{"train_examples": 95000, "mask_ratio": 0.75, "stem": "single", "lr": 0.0036, "ema_decay": 0.99, "epochs": 26.3, "warmup_steps": 190}
Rows from block 27 of a small masked image model, named by matrix and row number. Each number is 128 + 32 x the weight over its row's rms, rounded and kept within 0 to 255. All counts start at 0. After the name is the row's rms in percent of the matrix's.
After each channel's rows are labels from the 100 images, of 14848, where the channel reaches its highest value: "top examples" is what is common among them; "patch colour" is the nearest of a few named colours to the mean colour under the peak. Only what is clearly more common there than usual is listed. The data: reaction-diffusion patterns (Gray-Scott). In brackets: how many of the 100.
# conv1: bottleneck pointwise conv (model.blocks.29.conv1.weight, 160x792x1x1), inputs 228-341

conv1.151 103 [ 96  97  95 162  59 107 130 126  80 146 102 115 166  74 121 104  79 169 139  94  41  68 144 125 122 158 118 120 132  99  73 129 132  91 131  82 126  39 101 135 135  84 143 137 121 157 210 100 109 179 172 124 161 121 198 152 136 109 133  98 127 139 151 113 161 102 135 135 170 127 136 160 137 102 144 139 169 104 137 151 127 180 112 188 105 138 103  97 127  80 118 127 131 140  18 133 154 153 162 188 162  76 166 156 102 143 114  70 101 147 142 103 151 100]
top examples: embossed (85); feed 0.078 kill 0.061 (36); palette: warm (36); feed 0.058 kill 0.065 (34)
patch colour: brown (78)

conv1.126 094 [113 127 122 130 119 143 110 144 165 141 113 132 156 158 135 138 128 140 107 167 126 128 133 168 147 140 162 124 117 123 140 130  86  96 126 145 111 110 118 108 123 149 134 136 132 111 117 117 145  88 117 141 146  83  76 106 147 160 104 113 123 129 135 144 121 130 124 112 125 149  87 146 111 110 127 129 106 145 139  95 141 159 136 120 125 162  42   0  37   0 153 143 167 130  52 147 153 137 143 142 186 101 111 107   0 116 122 154 165 131 137 185 129 192]
top examples: embossed (99); grey (35)
patch colour: brown (68)

conv1.66 088 [130 125  87 127 129 125 104 130 133 137 147 143  97 135 102 147 151  60 115  97  66  79  91 122 127  92 112 103 110 128 178 145 125  98 152 142 135  93 137 106 107 114 113 164 122  87 103 119 132 119 135 109 144  97  94 114 137  71 165 125 130 165 125 118 123 152  99 123 118 119  93  89  91 103 155 109 139 133 117  81 150 129 171 128  92 170 104 114 112 105 103 147 175 131  98  90 186 110 148 120 160  81 157 134 117 115 100  91 163  96 165 111 118 143]
top examples: earthy (39); feed 0.078 kill 0.061 (34); feed 0.058 kill 0.065 (25)
patch colour: black (89)

conv1.61 088 [102 127 143 143 148 118 150 111 147 110  75  98  92 160 149 132 129  85 137 107 108 122 118  95 108 107 172 101 161 135 147 114 142 142 128 136 137 136 159 140 122 112 132 136 113 145 116 122 113 149 156 117  83 155 185 142 158 107 117 128 169 128 144 107  95  75 119 155  81 141 119 130 125 153  82 131 153 165 112 192 125 104 107 144 189 144 116 147 145 169  76 131 135 143  91  63 107 127 151 117 128 143  94 156 159 113 156  94 127 117  98  94 120 119]
top examples: grey (46); pastel (35); feed 0.078 kill 0.061 (29)
patch colour: white (45); pink (26)

conv1.72 094 [134 132 178 109 130 142 143  83 158 160 138 161 131 179 169 105 139 156 138  87 142 145 158 132 178 107 164 104 170  83 163 132  94 157 144 144 145 145 127 132 101 183 148 129 120 123 111 103 136  53 100 105 119 167  91 145 145 132 124 139 110 137  45 146  76  91 133 133  87 168  99 119  88 140 127 134 118 115  38  70 134  50  50 104 112  89 162 142 149 152  92  74 123 127 143 124 138 119 131 103 143 162 137 175 149 121 135 110 141 135 134 113 103 155]
top examples: cool (75)
patch colour: black (49)

conv1.139 110 [181 160 187 140 131 169  64 123 194  54 159 146 141 204 159 163 156 128 109 126 175 164 167 174 164 144 140 162 197 141 202 122  93 191 119 195  83 157 135 134 119 129 138 105 138  99 120 200 164 111 135 228 181 106  86 104 166 128  97 109 146 101 121 179 111 157  71 147  99 176 112 129 121 143 107 111 125 183 129 139 148  62 194  84 148 147 137 126 140 107 101 139 138 147 163  93  86 109 137 145 142 102 120 171 106  96 100 122 227 130 152 133 136 136]
top examples: grey (50); feed 0.078 kill 0.061 (30)
patch colour: grey (45)

conv1.89 096 [115 152 105 114 144 146 149 137 146 132  98 136  96 137 124 103 110 125 109 155  87 131 149 161 136  93 148 150 141 118 131  76 111  88 132 150 145  65 121 108  82 173 170 117 124 105 109 134 134 100 103 144  90 142 136  97 135 139 101 168 122 141 142 183 113  95 119 152  60 146 151 123 118 109 139 138 105 138 119 138 120 145 132 140 151 176 194  77  58  40 143 109 136 147  59 161 123 141 135 186 151 125   9 129  85 182  46 116 208  98 117 132 159 159]
top examples: pastel (59); grey (40)
patch colour: white (50); pink (34)

conv1.92 103 [150 159 139  97 163 121 133 143 131 115 148 130 145 179 188 147 140 150 142 140 155 164 123 189 130 132 158 147 198  97 157 101 147 164  83 139 126 139 119 141 113 121 169 118 119 123 120 165 124 112 146 168 150 158 126 128 167 131 108 107 116 109  85 140 118 114 105 164 116 155 102 149 135 108 144  99 138 178 133 118 121 117 133  77 162 152 145 114 140 132 110 126 135 146 143 101  69  77 148  93 128 152 153 161 134 135  99 108 144 137 159 131  95 143]
top examples: feed 0.078 kill 0.061 (62); vivid (39); feed 0.058 kill 0.065 (28)
patch colour: brown (70)

conv1.91 104 [146 115 171 110  40 153  98  89 145  89 125 155  64 141 150 125 141 149 129  95 122 118 160 143 175 134 108 147 160 137 175 102  39 176 117 148 120 119 129 131 132 127 168 125 120 118 155 133 142 136 116 139 129 122 106 100 126 136  71  82 174  85 168 176 127 129  97 123 131 154 149 131 139 114  88 105 117 231 171 142 110 141 164 118  83  97 140 131 124 133 113 115 176 131 152  86  29 112  79 112 117  89 137 135 112  76 127 138 143 113 132 125 162 120]
top examples: vivid (72); feed 0.078 kill 0.061 (34)
patch colour: brown (69)

conv1.60 094 [101 131  85 116 111  61 173  90  78 162 107 150  84 123 151 126  99  29 132  97  83  96  81 147 194 151  90  97  49  47 132  55 129 121 115 122 152  73 104 122 103 149  58 131 111  80 199 125  92 127 141 191 151 119 145 134 135  69  87 124 143 112  93 168  86 139 121 141 118 158 156  66 101  69  79  39 148  98  82 158 143 112 111 124  95 128 147 128 178 112 119 134  98 127  98 116 120 145 102 117  96 104 109 136 130 176 115 160 107  55 133  92 105 110]
top examples: dark (87); feed 0.018 kill 0.051 (35); feed 0.078 kill 0.061 (28)
patch colour: black (95)

conv1.22 106 [114 126 131 112 171  90 198 140 115 136 104 158  75 142 138 118 113  97 141 103 133  94  43  91 108 141 109 134 111  41 148  65 196 143 135 103 147  87 115 129 112 174 122  89 116 110 137  96 100 139 126 152 152 122 161 139 141  97  73 147 143  91 141 101  72  99 156 122 130 174 153 110 104 129  41  67 121  91  81 122 121  95  90 135 151 113 175 119 182 141  96 110 120 127 156 107 100 138 108 126  85 127 131 154 110 128 188 150  96  84 138  90 110  56]
top examples: grey (46); feed 0.018 kill 0.051 (41); feed 0.078 kill 0.061 (25)
patch colour: grey (49)

conv1.67 094 [175 136 158 131 109 147 124  94 135 153 157 121 139  72 127 131 142 125 136  53 133 144 102 100 134 128  57 119 118 151 149 152  88 142 148 125 150  99 176 144 146  99 138 108 133 163 156 110 141 143 120 140 136 137 111 151 145  80 130 111 140 112  90 151  87 141 132 167  93 172 131 136 141 131 114 156 144 150 116 106 161 108 129 169  60  35 182 189 182 187  87 109  90 139 155  64 103 140 135 113 111 135 128 147 181 137 108  76 109 144 141  32 174  90]
top examples: vivid (79)
patch colour: green (35)

conv1.106 095 [ 86 155  92 135 119 126 121 143  83 146  61 103 147  93 105 113  71 149 122 144  94  76 103 107 125 102  99  79 115 104  75 120 107  54 136 138 139  96  76 125 101 125 122 122 129 115 143 131 119  92 142 102 119  90 128 150  99  88 124 148  94 145 160 123 142  54 147 137  90 103 105 135 123 125 153 133 148  78 155 120 173 124 139  76 127 117  81 100  94  85 142  92  99 128 108 159 151 160 162 133 165  87 118 118 110 120  95  96 140 123  82 144 104 163]
top examples: warm (59); vivid (41)
patch colour: red (45)

conv1.90 092 [ 69  84  91 109  90 126 140  99 116 155  90 141 140 103 141 100 128 109 139 102  78  81 143 170 149 155 100 105 146 141 142 153 134 123 135 112 137  99 132 154 130 123 115 129 134 124 178 113 135 192 171 172 142 100 113 143 131 137  68  60 184  98 155 157 132 135 103 164 181 103 148 159 133 118  81 132 164 172 221 136 120  91 114 105 103 144 109 103  86  66 118 104 144 122  41 112 107 145  95 122 148  70  83 139  73 112 141  92 103 113 100 138 176 127]
top examples: embossed (66); warm (48)
patch colour: brown (82)

conv1.127 102 [138 122 146 131 128 114 134 142 159 132 141 140 118 150 120 131 127 171 134 134 104 125 119  81 108  69 161  84 134 103 132  97 108 122 136 153 139 153 117 131 108 122 139 122 127 138  84 103 124  50  49  98 106 131 105 114 134 118 140 144  69 157  63 115 105  98 118  95  48 146  75 137  98  80 128 131  62  72  77  73 123  85  85 131  99  99 134 123 121 126 108  84  78 134 150 124 156  76 149 157 140 155 135 127 136 120 115 103  52 129 156 109  90  97]
top examples: feed 0.078 kill 0.061 (37); grey (36); earthy (34)
patch colour: brown (87)

conv1.134 105 [105 148 106 178  90 119  97 171 150  89 135 120  70 129 115 132 136 111 113  89  60  86 129 114 120  88  99 107 123 123 130 138 111  94 112 124 127 101 120 101 116  76 149 115 123 162  66 133 128  91 139 120  81 141 132 141 169  90 148 140  82 146  85 140 106  45 111 116 105 152  90 115 126 143 150 136 146 124  95  81 132 128  96 121  81 135  62 140  65 132 123 126  22 157  91 157 151 111 168 140 174 147  79 135 146 110  65 104 120 134 143  94  81 117]
top examples: vivid (97)
patch colour: green (25)

conv1.59 092 [103 128 114 132 106 140 111 150 154 132 108 132 137 169 144 133 144 125 120 159 132 127 119 154 158 144 143 136 142 123 129 141  92 104 121 141 109 115 118 119 125 134 110 128 135 113 140  99 143  73 133 157 159  93  87 118 155 162  91 105 133 114 138 119 117 131 128 129 127 139 104 144 136 137 111 125 120 116 135 123 143 138 119 125 127 147  26  10  59   0 155 154 174 136  65 141 146 147 132 134 170  91 147 123   0 106 127 164 162 128 133 184 180 180]
top examples: embossed (99)
patch colour: grey (46)

conv1.148 094 [167 118 106 106 116 157 108 156 161  70 138 136  80  74  91 111  89 128 130  52 108 119 180 142 146 151  16 104 137 158 186 125 105 156 152 162 145 139 185 126 119  74 116 108 117 130 119 149 154 178 126  92 137 149 128 163 143 124 114 110 160 102 136 161 127  81 116 156 105 131 112  85 111 131  78 145 152 149 116 103 155 109 131 113 108  65 119 185 142 204 107  74 115 128 201  87 111 165 133 133 135 121 212  91 185  82 102  53 110  78  87 100 151 127]
top examples: vivid (68)
patch colour: blue (48)

conv1.23 092 [168 130 164 154 136 136 133 102 115 161 156 148 102 117 161 101 113 131 142  23  76 124 135 124 136 138  69 116 133 134 165 153 125 137 138 133 145  74 153 143 143 122 147 128 121 150 127 119 126 135 137 120 124 174 104 152 121  59 139 128 138 124 118 110 100 108  79 150  85 122 116 134 110 128 131 116 159 100 132  87 145 138  85 147  92  59 143 176 157 176  71  99  86 129 129  70 121 152 133 106 105 149 110 144 176 144  98  51 101 123 121   4 111 103]
top examples: vivid (54)
patch colour: green (42)

conv1.108 098 [147 170 158 120  97 137  91 129 155 127 151 111 126 135 104 111 123 140 103  66  99 125 143 104 116  25 151  64 117 134 159 140  99  84 104 148 113 129 122  86 117 134 124 101 118 120  78 103 119  88  79 109  94 168 120 111 168  64 170 129 113 174  74 142 127  80  41 108 106 151  76 126  95 126 166 113 106  88  90  67 127 121 119 110  93  98  93 145 130 142  82 111  57 137 100 123 114  72 122  84 148 139 107 119 156 118  74 101 120  96 146 107  76 139]
top examples: cool (71)
patch colour: blue (61)

conv1.55 105 [118  92 112 156 121 129 140 106 159 100 142 144 111 123 121 116 110 138 135 144 128 102  82 119  98 141 155 100 148 118 152 103 134 125 131 119 127 111 144 134  99 121 137  83 132 187 133 113 138 147 122 130 158 100 157 159 158 115 116  96 142 133 136 121  96 123 166 117 107 138 148 136 136 159  85 145 136 153 122 155 128 102 133  97 158  94 163  97 148 107 110  89 138 133 124 102  71 121 117 171 129 135 123 169  86 118 116 144 144 140 149 135 104 135]
top examples: embossed (68); vivid (48); grey (38)
patch colour: grey (48)

conv1.107 084 [ 98 110 111 169 142 118 145 104 136 130 108 123 116 129 153 126 143  67 129 122 109 105 117 109 127 101 149 105 152 133 138 119 150 145 125 100 141 133 159 134 111 109 133 106 108 152 133 125 109 140 161 137 107 129 182 157 151 116  99 137 151 107 160 113  94  77 139 149  79 158 147 115 125 139  56 138 152 153 117 199 139  98 109 152 185 114 126 139 183 173  76 121 147 124  64  60 121 131 149 113  77 133  92 165 144 110 158 108 136 115 114  75 143 104]
top examples: grey (48); pastel (44); feed 0.078 kill 0.061 (27)
patch colour: white (47); pink (35)

conv1.76 094 [141 151 135 130 168  77 178 149  68 133 155  91  82  68 129 139  97  94 136  57 117 125  71 112  48 133  61  81  94  69 103  64 153 140  70 116 159  91 122 139 107  97 148 147 115 125 161 100  93 149 131 116 132 147 166 134 108  73 145 158 107 118  95  98 118  87  91 149 138 121 129  94  70  92 136  84 135 115  84 139 142 140 122 101 111  66 138 159 153 161  70 134  86 124 111 107 149 115 121  51  96 136 118 122 155 153 110  79  78 102 147   1  66  98]
top examples: dark (92)
patch colour: black (97)

conv1.149 108 [140 160 109 109 132  75 155 125 129 203 127 190 133 169 117 148 129 183 135 101 112 123 117 131 149 129 144 120 120 117 137 133 148  93  92 100 118  98  98 119 131 146 145 113 140 137 139 181  52 176 133 115 131 115 154 136 130 102 130  95 102 138 161 125 105 149 133 109 155 150 152 120 125 116 110 118 138  82 153 136 152  82 151 126 110 152 174 108 116 109 114 149 177 127  75 111 122 111 120 139 108 103 146 107 122 165 175 131 107 127 169  83 109 102]
top examples: dark (54)
patch colour: black (86)

conv1.110 092 [153 164 143 161 122 111 105 125 111 169 114 147 126 128 121 136 141 116 131 143  86 114  67  94 115  68 121 102 119 106  77 115 123  71 123 111 136  47 113 145 128 130 140 115 127 164 132 102  94  89 122 130  92 130 129 136 129  88 128 154  98 140 119 125  51 112 159 116  79 135  95 112 131 126 146 142 128 107 106 122 142  99  66 149 127  86  73 125  94 121 143 145 104 134  87 160 160 104 171 121 134 114 110 143 117 161  92 109 139 136 138 110 113 144]
top examples: vivid (91)
patch colour: green (45)

conv1.103 122 [123 118  75 130  69  93 114 141 117 109 122 163  91 155 126 145 133 149 139 118  42 102 111 153 143 126 167 136 141 100 124 140 126 105 106  97 120  69 104 112  97 105 144 116 128 112 102 110 112 122 134 140 112 106 146 124 160 121  87  96  90  84  99 137 119 104  90 114 127 137 113 104 120  73 125 116 134  67 118 131 137 124 124  97  92 119 148 143 108 112 140 140 132 138  95 141 159  90 115 165 136  83 125 130 142 118 124 125 119 101 132  77 103  67]
top examples: cool (36); vivid (34)
patch colour: black (45); green (33)

conv1.14 111 [157 136 164 127  85 116 141 170 110 128 120 154 135 145 124 140 119 161 145 151 133 151 153 131 130 140 105 159 139 121 103  98 121 106  63 138 117 127 112 143 164  98 130 120 118 134 145 165 105 117 139 158 119 106 133 114 112 112 151 115 128 148 122 146 169 121 121 112 124 102 171 151 139 122 151 103 126 139 150 133 159 159 121 141 156 134 126 135 140 101 122 137 144 133 160 125 167 122 169 153 106 106 115 171 136 145 119 185 117 121 117 143 154  95]
top examples: vivid (90); feed 0.078 kill 0.061 (29)
patch colour: green (46)

conv1.133 101 [113 122  74 142 117 113 115 178 125 135 114  93 131  98 116  85  58 161 104 124   0  80  89  97  71 101 145  86 144  62  98  71 110  20 118  94 118   0 101 101  99 101 127  96 122 144 129 101 102  92 125 117 133 148 172 144 182 105 148 135  78 174 137  93 137  60 146 105  58 142  80 144  76 107 157 134 134  46  87 105 137 132  77 142 112 120  84 106 106  97 133 124 102 137  78 140 173 117 194 177 183 104 120 119 124 115  97  80 128 125 160 117 101 109]
top examples: earthy (47); feed 0.078 kill 0.061 (34); feed 0.062 kill 0.061 (31)
patch colour: grey (71)

conv1.116 109 [130 137 141 108 154 121 149  29 146 153 149 160 122 157  52 123  53  83 135 128  88 174 147 141 159 134 138 124 149 116 146  67  94 134 101 193 138 115 122 133  98 181 158  95 119 126 115 164 126  86 102 183  97 118 131 105 144 135 110 177 105 107 128 226  88   0 112 133  23 154 113 145 150  84 120 120  97 196 176 148 153 136 103 124 108 141 217 120 124  26 108  83 120 128 104 115  64 120 141 154 142 163   6 195 123 159  65 119 163 142 143 119 134 134]
top examples: grey (59); feed 0.078 kill 0.061 (43)
patch colour: grey (66)

conv1.80 111 [158 148 172  93 133 125 133 103 179 102 141 123 130 187 179 181 142 115 105 144 148 204 140 106 102  82 182 134 161 126 162  98 100 123 115 169  99 179 105  82 102 147 121  99 134  84  87 126 132 125  88 126 144  81  91  83 185 168 108 133  88 126  84 135  86 132  88  99  89 171 125 142  95  48 140 133  66  42  51  54  38   0 132 132 129 139 116 101 115  88 122 114 161 138 148 138 130  41 125 170 183 111 117 135  92 111 166 141 125 129 161 149  74 151]
top examples: embossed (72); grey (58); feed 0.03 kill 0.062 (27)
patch colour: grey (46)

conv1.95 088 [ 88 111 128  99 143  78 166 192  85  95  43  66 132 106  98  66 130  93 174 142 140  74  80 131 135 135  81 120 138  78  70 107 190 139 115  94 196 121  50 193 138 105 137 104 122 106 135 113  57 199 144 173 136  74 128 134 144  85  91  87 180  82 130  68 123 164 142 194 184 109 145 129  96  68  98 104 153  53  88 165  72  84 109 116 142 162 107  96 130  81 106 130  80 131 122 111 230 100 153 172 137   8  79  91  42 115 139 116 142 125  77 123 168 132]
top examples: warm (76)
patch colour: brown (75)

conv1.138 087 [119  99  83 136 119 120 154 124 125  78  94 139  87 136 105 177 165  42 135 119 101  90  81 112  60 147  57 101 102 131 155 157 146 122 148 122 156  99 136 138 103 131 107 132 127 117 140 105 111 201 150 126 142 116 149 123 122  78 128 127 154 126 105  51  67 165 113 169 150 146 120 115  95  91 161 116 147 107  89 137 137 117 121 115 139 115  99 145 166 143 143 120 112 122 164 148 137 103 130 110 149 110 132 100 131 154 148 119 125  73 106 117 124 122]
top examples: dark (74)
patch colour: black (85)

conv1.31 092 [134 163 111 130 164 102 171 157  75 124 126  94  75 102 112 112 123  80 141  58 118 143  53 152 134 126  74  82  85  70 122  93 145 131 115 102 163  81 118 141  99 125 115 161 123 133 186 113 121 126 130 211 143 132 170 141 146  95 120 141 149 102 113 120 118 152 111 160 146 148 119 102  66  74 111 113 136 106  76 153 134 155  89 110 117  70 150 158 200 173  94 135  77 138 139 123 145 129 113  75  82 130 164 115 156 124 122 103  77  70 169  25 105  35]
top examples: dark (43)
patch colour: black (49)

conv1.96 098 [ 98 126 141 134 103 126 130  97  79 164  84 115 118  64  88 152 112  68 126  72 112 131  93 121  87 124  79 113 102 143 123 141 103 113 138 130 133 113 121 131 105 126 108 148 117  61 154 123 125 140 157 143 137 112 124 136 127  73 131 104 143 106 132 129 130 101  95 148 136 129 140 128 113 117 120  66 159 137 125  99 130 159 135 138  94 139 106 119 166 107 110  97  75 117  81  90 147 169 109 102 127 126  56 110 116 119  88 121 130  40 130  66  93 143]
top examples: feed 0.018 kill 0.051 (59); cool (32)
patch colour: blue (33)

conv1.154 100 [128 166 112 107 119 113 116 153 121 117 102 130  61  99 112 156 121  72 116 125  83 110 130 147 144 144 140 160 125 151 168 107 126 100 119  76 112 105 131 102 142 165 118 119 121 129  37 127 118 131 126 125 135  75 132 105 188 139 105 106 110 100 104 173 111 105 102 150  87 139 142 127 142  97 127 135 105 157 172 115 134 138 165 149 126 215 215  58 110  69 130 188 255 146 105 111 131 140 143 192 158  70  48  27  60 128  72 141 154 122 160 129 147 116]
top examples: pastel (47); grey (37); feed 0.078 kill 0.061 (25)
patch colour: grey (51); pink (27)

conv1.77 103 [123  85 114 153  92  93  95 153  95 191 105 118 162  85 104 137  96 178 101 115   6  80 130 122 102 119  84 115 108 130 107  99  87  20  99 107 106   6  99  96 128  65 163 126 110 155 128 100  94 122 144 122 109 136 164 142 118  14 158 139 104 160 132 123 166  89 148  83 145 143  93 121 108 130 134 104 145 111 141 107 144 199 115 138  69  91  36 103 101 103 101 108  40 135  43 121 188 163 211 169 142 132 101 151 121 147  85  79  97 129 155  80 105 143]
top examples: vivid (69)
patch colour: brown (77)